{"model": "rotation predictor", "dataset": "single printed letters, digits and signs in grey, bent and noisy", "train_examples": 98750, "image_size": 32, "crop_scale_min": 1, "horizontal_flip": false, "translate": 0.06, "arch": "perceiver", "norm": "layernorm", "norm_position": "pre", "activation": "star_relu", "mlp_ratio": 2, "head_dim": 16, "fused_qkv": false, "bias": "all", "qk_norm": false, "parallel_block": false, "inner_norm": false, "drop_path": 0.05, "patch_size": [2, 2], "layers": 16, "width": 192, "positions": "learned", "latents": 96, "init": "trunc_normal_002", "residual_init": "none", "optimizer": "adamw", "lr": 0.0021, "beta1": 0.9, "beta2": 0.98, "eps": 1e-08, "grad_clip": 5.0, "steps": 9600, "batch_size": 128, "epochs": 12.4, "lr_schedule": "cosine", "final_lr_fraction": 0.05, "warmup_steps": 280, "weight_decay": 0.0}
Rows from block 13 of a small rotation predictor, named by matrix and row number. Rows with one number belong to one neuron. Each number is 500 + 40 x the weight over its row's rms, rounded and kept within 0 to 999. All counts start at 0. Numbers have three digits each. After the name is the row's rms in percent of the matrix's.
Before each neuron's rows are labels from the 100 images, of 14976, where the neuron reaches its highest value: "strongest on" is what is common among them. Only what is clearly more common there than usual is listed. The data: single printed letters, digits and signs in grey, bent and noisy.
# fc1: MLP up (model.blocks.13.mlp.fc1.weight, 384x192), inputs 117-155
# fc2: MLP down (model.blocks.13.mlp.fc2.weight, 192x384, transposed), outputs 117-155

strongest on: small letter
fc1.40 172:518540461509516569481501494458504473522479471403497487451461527534481568509467505562435530466489551464513461514445531
fc2.40 184:542547478535542433466473518492466539544395471558465462548523487553403516502475522558510524508445491481477480444499543

strongest on: small letter
fc1.36 052:465481509504541564520504538457461451471466482479482499514563487504461435461535502438471446482514482480477517476473485
fc2.36 070:457474515468520481507484507553508535436465547498560505497535450466486505552584505468469477535498496617466405542538458

strongest on: small letter; the character y
fc1.163 144:475514433496488566522459487473490467439445462486509497477488562473416498519475563473505512427557552517533462551460460
fc2.163 130:508496533517468513480510492564490486516342541544582530527518469458440424455480474467527477534521514520526533520476476

strongest on: dark on light; the character -
fc1.149 063:551521455505488495575531539483524502495433531490515514501529540500408604487529457500596457503530522429497448509501563
fc2.149 062:457450509493491502385524488477557467514479504479570539483483545449518529476489504520477484512545435562427498523541522

strongest on: small letter
fc1.71 053:443515436504556553568517577469498503443423519475463520520532441518411472512534452534465502522463476425563496518513489
fc2.71 055:506460600496469514443491547507506479496440554455551524497484531477467512510499481519512467496552501591477445518546442

strongest on: the character -
fc1.108 084:553505451528511500543526557523514492481406499503489480490542555503360553482542488527525527499462536453507413493552506
fc2.108 077:466427533499498519520546529505555443493481499472569554527461536521517552506465475501489491561524472565493482528497447

strongest on: the character -
fc1.131 077:525522478516535458525486511490521493465363490475478503436487484534371524538545515516470515479436509505520414495520513
fc2.131 081:444420475464486535466501464495523454551434496512560528475523563515532516535446495466509461501538516506532538571465493

strongest on: the character -
fc1.115 129:534468418585495417488536586542462530475425526543475498552462517443482485474555497487473514533475448504474502449573467
fc2.115 119:456427480452469525511554530540531510453437538477577560479518510440458518456514451440568455516515487544544474554533481

strongest on: dark on light; the character -
fc1.69 204:459463547481415526528517504526529515524483535547512563586541485474473417425518460473541443533477551528493553518532479
fc2.69 214:559567437517569463578467521508466562509450455523499423530510506500475535532516533520477501507489552454517504487511509

strongest on: the character -
fc1.366 076:458450434556518448527529535488447498469445470529530545535500486463504449497547501541474469550512488446484494463516417
fc2.366 066:493444514466486527401504529521470528482401505476518548509518546476502563485570488440479476548480472554498456551566542

strongest on: small letter; dark on light
fc1.279 137:504494443628492448476476483476483499426459496529493515514432484449480526542550499490444557477514527493564429435522425
fc2.279 152:522520446545500518467481488431491427582540461510462456518525563542559547535433517582580471503470515498474538480447573

strongest on: dark on light
fc1.186 105:507476564570472484543500515492489433481459527429515530494449465490431484524539466499549456491542419518523433500505443
fc2.186 108:487483550467516542512528432450533524510371500507466542474555500522395619490470494550502477485449468577435485539484546

strongest on: dark on light; the character -
fc1.331 053:487491404553463486549557547478508456490414470524481542556536500479414470469515469470561456488566561515481475480507466
fc2.331 059:493481543449535490437485506550471501416446548496533497447518526443456497521567497524449506549564471616471414523532478

strongest on: the character *
fc1.82 087:423500515512440568476517536477514458524435531496477519562576494520434497438524531477564436505475553497510502474517533
fc2.82 085:541518556462512477534517478494504569532387474476513479479541475548389596544498537571484457547458462559438448500521548

strongest on: small letter
fc1.294 051:479469462589550500529495559403488517500465494532506534549519566478396496462542545476537475467508538486506465591513453
fc2.294 065:506485562487477495601520495473493458495489563491646536442515453474508496496508509484514453536450452606447502543548452

strongest on: dark on light; the character -
fc1.68 062:472537438549437539519520602533467446511441469512472525541528465453421551491541449498443494496487554460536500504467488
fc2.68 055:501481519427495526448527541539505559489458496503576530515512476486561605490518540455443513566513537580503410521535534

strongest on: dark on light
fc1.285 135:479475569515446501492524467486534445482458521445513546459483480476436507491499461493562465470570467481515450495494467
fc2.285 142:464510577427520508546539474474533519529420469483497525436533512554428521478456464547476491478493517451490507481470567

strongest on: the character -
fc1.283 055:517500528535500483481487491410475488500468480482446530525462452444452482486465458540505527504433513454490483534530529
fc2.283 054:519495555444492493460480552528510468435476492477527501526487497490553553508465500462478470522468512571514442613558519

strongest on: the character *
fc1.190 095:454540526536480473518472482428505497520449472597480504540494505571432447470487509551521470508493454521433488500489533
fc2.190 088:544531563444547474541474533526471554531502470533500435544493469555511534562479543528476524516491494524522475520461507

strongest on: the character *
fc1.44 252:527528568499505454515483550505469516515493498493457460541523430538495550490509512565504473531491481472475487425561544
fc2.44 253:531521466548522438550480551508461507537388455548415468567490519521420466517503524542484503502534500456436484468509459

strongest on: the character *
fc1.235 229:539533577492507452506477552490479532498491493475464462540524434541482551502514529557503479524495494452490495430571549
fc2.235 234:527521468542517447547486548506471501539378467558403465573473524518408456535504532542476500516544495456450490464501475

strongest on: dark on light
fc1.7 072:440548470543457539519513587441471474488435445531487513581550520493422442500568505441534462518497532505529474511504483
fc2.7 056:471483568452526462503498528504489524504469453516516476482574432537438594515492493583470478484498456561487444517591554

strongest on: small letter
fc1.105 055:449488494502476504560534569426489478499445520514520553558589424485477455534599528478492475482482481471488528527509445
fc2.105 057:510527529469509452443529499550499563442446545476592513493534497488479584510503504501465511536523454528460394549532525

strongest on: small letter
fc1.252 156:520504404535514505510496535540498504484458509548527534521489553456443491489549518456520516508526568511527453514519418
fc2.252 169:521531427595503515501471462431476479550521453524545458480478531535515550544426523562536498487490533503489522522432547

strongest on: small letter
fc1.25 155:486525462528500535478495463532519536452454510532521556476491511486470495487511471501500533411454554513545450556494484
fc2.25 176:518483388637508509455492478457486436557506465544498473496496589542529524570433531552512472480500492500447573503447524

strongest on: the character *
fc1.140 105:434517529456481508519512500446562491561433427502465502592565498541450461499497518547528447548487469561462476505482527
fc2.140 102:553542531413531470512487545550466514545516461547526454525469464535529523555496493526486527539510546446548471503481526

strongest on: the character *
fc1.54 259:535540561496508448513484563503473523518491503478462465533540430542494549489516513571505474528489487466479476433563545
fc2.54 262:536529460557535423550483557515467515537392464551410462575484528513414463532513528528480502500527500460445488472509448

strongest on: dark on light; the character -
fc1.330 071:474478516566455505489473437475503449473404504477483522530495530526425443510505553494470514440531577466554458479501439
fc2.330 065:498462458582478502484465472471472468548465485533555517509529553484465502586454543508534445518492450528434537553466534

strongest on: dark on light; small letter; serif
fc1.8 062:476463517566494571586502504505505476530509506498492566511530522477462424489559461376570453449483557438551487549499426
fc2.8 066:468478511421478464426473498530493544452417537491549520435463540454473510489517481492493495548498480468519421483533462

strongest on: small letter
fc1.379 054:488504510536496540494533570451511511491443509547501511553536517479417485495530534439523462459492536459529488461470453
fc2.379 058:536465574444473498425498534540491503443407528546568503502454490421491502488517521508489467525550501588481408563526503

strongest on: the character -
fc1.308 082:452460526491470504564503490458462507488402559465496510508538478472394492460545503538507426479493468459518518533514581
fc2.308 062:445451516500489511468540493523542511513449503490582544500458583492508522480481486498503473582539481537557511582471485

strongest on: the character -
fc1.133 069:488428427528523472579477501490455486442403491541499469558483532472438497552485565497454531446536431443551464489513488
fc2.133 068:459428487477443508439519512524537474497456549501522531520496587496540552519453522474560485546580487558464520551494487

strongest on: dark on light; the character -
fc1.173 068:503486496566476521526568564457523505494408508567505510570569494495410537508546477477510488507546558421545452492520504
fc2.173 058:481420530492482468377534516519485517475452487466508523512472488428540549497479517467496492581524453470553451509466525

strongest on: the character -
fc1.147 066:501538475523518504490513517526508432445348530526494506524461480496368402472499502513488516498522466477485488501567553
fc2.147 061:492528550464498506536497495538516473491397484516569501526561569522341497476470467473491489497553478518455513519505518

strongest on: small letter
fc1.224 172:485456362587471533518479527518493493481468506555523502537505598462461556511548495487562497507508556493557490483511466
fc2.224 202:535537436575525526459451450447477460548504459524507465477444570521514492550432538538499511469513544519515542531421506

strongest on: dark on light; the character -
fc1.280 088:480489506558484479507461537449446461481432558449472499535443445488446509530539537487464520497480545422573426456491449
fc2.280 076:516496532532507446479475482458492510535443452587512462470466515529472522578478525572443514581516397551416451562503542

strongest on: the character *
fc1.344 087:444537497467483513514509532459504502534445473509464513586509492506459425453468522546519442530471545555446489508480522
fc2.344 085:568554566409513451538498499539488570542551445501496459518482451560537549542471514546504536521516541455539473524507539

strongest on: small letter; the character g
fc1.86 063:497494432549436583549508539451454443480471554513507505529499538453509454457549531472560475440534537452564525549512409
fc2.86 069:470457575425455504402493493533508550455485532551468558526500444516517519525538490504513486567488458583465419551569483

strongest on: the character *
fc1.231 085:391521551474497530478483494471524515507431518553478533542553502526461419427483507493577426556427519520473489527505506
fc2.231 085:553538581449564467539457501498486573537526489480500452509524452565499588549472517559478523518528524479501470473469553

strongest on: the character -; the character =
fc1.382 050:470529504532497533530540606514574529500390502511507542529535507495423495488520519462497422470447561480458449520499437
fc2.382 057:505507555434514453436532531416517498484425522511585529420544516491483561517512526489474469508512447562497434526502501

strongest on: small letter
fc1.39 048:469531470566513561522505524471506431454472495505441591501520517480439454513501554434509514485532561451553500544461466
fc2.39 059:483484577397509493416501463451530471455409532435556489455498483476479553501502550529469467520504478603507412516582583

strongest on: the character -
fc1.52 113:558475462572423445544500517484511519532472486597529484587458541497463446470523452533489481511475488481488542542502503
fc2.52 093:507472527447502522459522482563493581477467500497568518500497456453443584492527483482484504554468501555523443571537539

strongest on: small letter
fc1.370 060:455522464511534482580509539367472481471442455484518549492436572488403481491503501536582515499556464522504487503455455
fc2.370 057:500479522430492524368506545529514544485434500493592559504497529458459496496567527485439489531538464626509457576500505

strongest on: small letter
fc1.60 070:467454491525522554547516552502448420476416505522526547568549533443449415467470508410570498490523531470505485489490424
fc2.60 059:472530515464470510420493539483496542497447518393563470470558536444443594529468449498466513541470466573536437509505554

strongest on: dark on light
fc1.368 156:442467545539453531492504469459544455503461493451470569464493542501440525457483465493567448407568505461535497513477483
fc2.368 149:493539548487557523563507485474493500566388429532524481487558504568420484526461516591463507478434492472498541493450568

strongest on: dark on light; the character -
fc1.309 139:467463480603444491499512529476507446456473541506499513557445490459455463478511470479493435519520594424588479430516420
fc2.309 160:570544449551551479505454484488460531525559437477561415465479530519555528550497563519465523491498569424543504482474525

strongest on: dark on light; small letter
fc1.202 095:453468515618456463541513493448500450430457516469480540512430497472458483544527476491497476421589497424577448459499404
fc2.202 091:541539465496458473526445467440491544547569448489522452450531537519541556578480531539516465490472530448523520507444585